{
  "text_encoder_width": 256,
  "residual_init": "scaled_by_depth",
  "nesterov": true
}
Rows from block 9 of the image encoder of a small contrastive image-text model, named by matrix and row number. Rows with one number belong to one channel. Each number is 128 + 32 x the weight over its row's rms, rounded and kept within 0 to 255. All counts start at 0. Numbers have three digits each.
After each channel's rows are labels from the 100 images, of 14976, where the channel reaches its highest value: "responds to" is what is common among them. Only what is clearly more common there than usual is listed. The data: rendered made-up planets.
# convs1: 3x3 conv (encoder.blocks.9.convs.1.weight, 176x176x3x3, each kernel summed), inputs 0-58
# convs2: expand pointwise conv (encoder.blocks.9.convs.2.weight, 176x176x1x1, transposed), outputs 0-58

convs1.32:135182111142161101136153180079108104108136132141086136086046106137120100097145107103065140126135095117123122131091085088107151094104187091053125089124190107092183103153135082134
convs2.32:128128126147147124182119076103141114087105193150181067106131138162124121094141120141203146088108120132175181122095116100099100105149186160113126133140144101127156137082182141164
responds to: rings; ocean world

convs1.82:091149077070150124133171119068133162135091088154122092167121161120135107127165151057045093172094101117103137122151137110121129110160137152171134220118128094124145133104166080084
convs2.82:147114101148130105194092161149082139124099218140118055166125184184143140139061155168179116153153162079167109063155141170143144145145147113113139143133115138093126175140138137060
responds to: lava world; rings; crescent

convs1.174:127078181152118134157149131006156140112134138126169161097215146138123139160131148031100129122140208119094129086150146077148125113147146136157125129123133138115173100128150061118
convs2.174:094149148123102120154091189101102119114149104145062150094139213168141136116106161154098120151122162113145151152099142144117156101169094177121084037142169195063129115144132110087
responds to: banded gas giant

convs1.112:120109136072088155103119118063148146117123152150123114204165111117118146105125110045075086118121145105150129108170152124101167049166129161187156168060121019085180132091146140112
convs2.112:111125101169133125144102184129155126107192091122111101108123121133102113180083153098135124132106157117150082144150139177069146118158219112107102124133158159108158108137148145108
responds to: lava world; crescent

convs1.131:123184140102102081169120089113127135120081064117116138140071130120139096136172141102138109123101078144182149158150127101141111050186150167144110130169074161112068120170151092131
convs2.131:099098144105166146126124128126131108121029087117104138092126104109170173127117080110100119092151150128136129157161136130091153035132179113104117124131119133096122186120137130135
responds to: rings; banded gas giant

convs1.19:159143120124119093140120042169108128100102144135055112151120123166086123156116151156128145106118148125124086102096092137086110121094121088146135098124076097094139076122122108143
convs2.19:088181154165141084088088188093156122195153117178151162120135160117121159185089164102134112150134161169204130115154128121163152132142099138124071088096117192117078191124099140065
responds to: desert world

convs1.157:135100119094163074176079066147108121133104121141106126169146114150079143132116122189131108058123098125120142102130096164073145221139127086139117118128065160111138143136097111087
convs2.157:126129114128120151085153155169145128119099159116140143166157116195143091155118134065163144163141130158092145158149088096165151153112164125137103066104148215131136235109119125135
responds to: desert world

convs1.21:134156178119138113118159101092175176088151091097122123155067071159071154145186101114131139111102125176159130084097095157132173153154087155112130096078053125161069121169109096113
convs2.21:132123121130165107143090099122107107094085039118118137086139113136120107100080125098084108078070103129142121142156125105097114093135158129176118098149123135153103150102171088132
responds to: rings; cratered rock

convs1.81:145150083157156122134133113112165133107137093115078125108185085127117162146106115127111104125109161136107130098123153144166127187108125149133093174144131124120144143138061136100
convs2.81:125120125098162139106122131172161172120117146160144123085142158120084107104127097151177136106147147094149138129191134142128127147115180107131097081128165160142129105140121168176
responds to: desert world; glowing rim

convs1.120:156165153091150092108105098109093087174153096075139132074126142165126085095098072168110149125091103093135153186093143142152102145104168175107132146059131116130075139172095127163
convs2.120:143140113143131166172093160178097171125131117209150118137150113087130090114131184041144145046209137153100130125132143142126130130136107134159134098157167128151158127106123167130
responds to: rings; banded gas giant

convs1.76:127133125135132112182152156153109103149151104127129135154172149138166133176073118134147055131128116162178086184142087136111142125121141107195137059125168112122161159164162156110
convs2.76:168132079126189097087110144117146132091069198165145113174105081171181132063158105133162094145138113099136147109066137133167108137127095170116106098114138129127124137119133133123
responds to: desert world; moons: three

convs1.144:144132138123120139066104115133093117162142157105152088161128178152110095126215097109122136111157113152157120100141152117067161131157135084136134091123120150180145115089134212132
convs2.144:162131099091114157179102129154127138138135151081128132157070147172102144141147086135170142055169091092207185141132094127216140113111170120113091144118195152109138116166121145142
responds to: rings; glowing rim; cloud-covered world; desert world

convs1.96:159152128112146096158161112105063145155141112073142153095149088177103103127124090147184125127136064128118139130138093139094211126146129138172096180085138139106068142123116101144
convs2.96:139138170136091143132181131132088170142255115152157108100107119148154130125145139147112120128142107121145145142166146122155094141152152117190149078139061138174118084078123084148
responds to: lava world; glowing rim

convs1.45:120086073155099126153120111152176126157133169152116116180127138116164164133122209193164075128160019155129116118113131118076111127098074097115148138141117131132141139097122120101
convs2.45:144140108133120090157111137127196075097149116145152083134167226169119116138053148125137159112108118097133157119109228190110144112115141179106129130145121126142151131099155158139
responds to: banded gas giant

convs1.145:143149110091154098104151120191113083137115145119100123147109151128107111120161077197148172152114174155064121087117078128119092113158162088089168100100184172129149104158123167111
convs2.145:166114181155103099165119153141119159196241079122140128103118091139151162153168113150147179100119108137201142115114094145208137141114177116136087115134140100133138119138114172108
responds to: lava world; glowing rim

convs1.93:135117150098149123128101134119138124131116107091084107110091175093150099050134102141114076152113089098125111177097117103112115120158070167122158177107103159148114132152144112099
convs2.93:104150146170087131146134083115106204159167112145104137092137110059142138094123170160124141087127129135090083117108150155111120132115079114123193137121162075157124082135109144051
responds to: desert world; moons: three

convs1.44:147182162135094137123084155188107132108140124125135112164144165133146056102121142177164150133126221143128089121112171155102143154124104136136112179209147144152134166136115181116
convs2.44:153116054145054119076141120104101120113106129108099164157067097159127149088222180145121136194109151131107097126143116132109197118096119120100145092121180067159160100125116112141
responds to: lava world; moons: two

convs1.1:178155097136155090098100113174146083158107119107124142064167142120101115102183109105127132098099074141119114125135099064171132147108098161178117122139126174161123118121101180114
convs2.1:152147147173161123122113091151115126099047101190158093105134129169170113165106144102114107130165105159103179120154162128131166139120135130170159116132201131125145120137099187156
responds to: desert world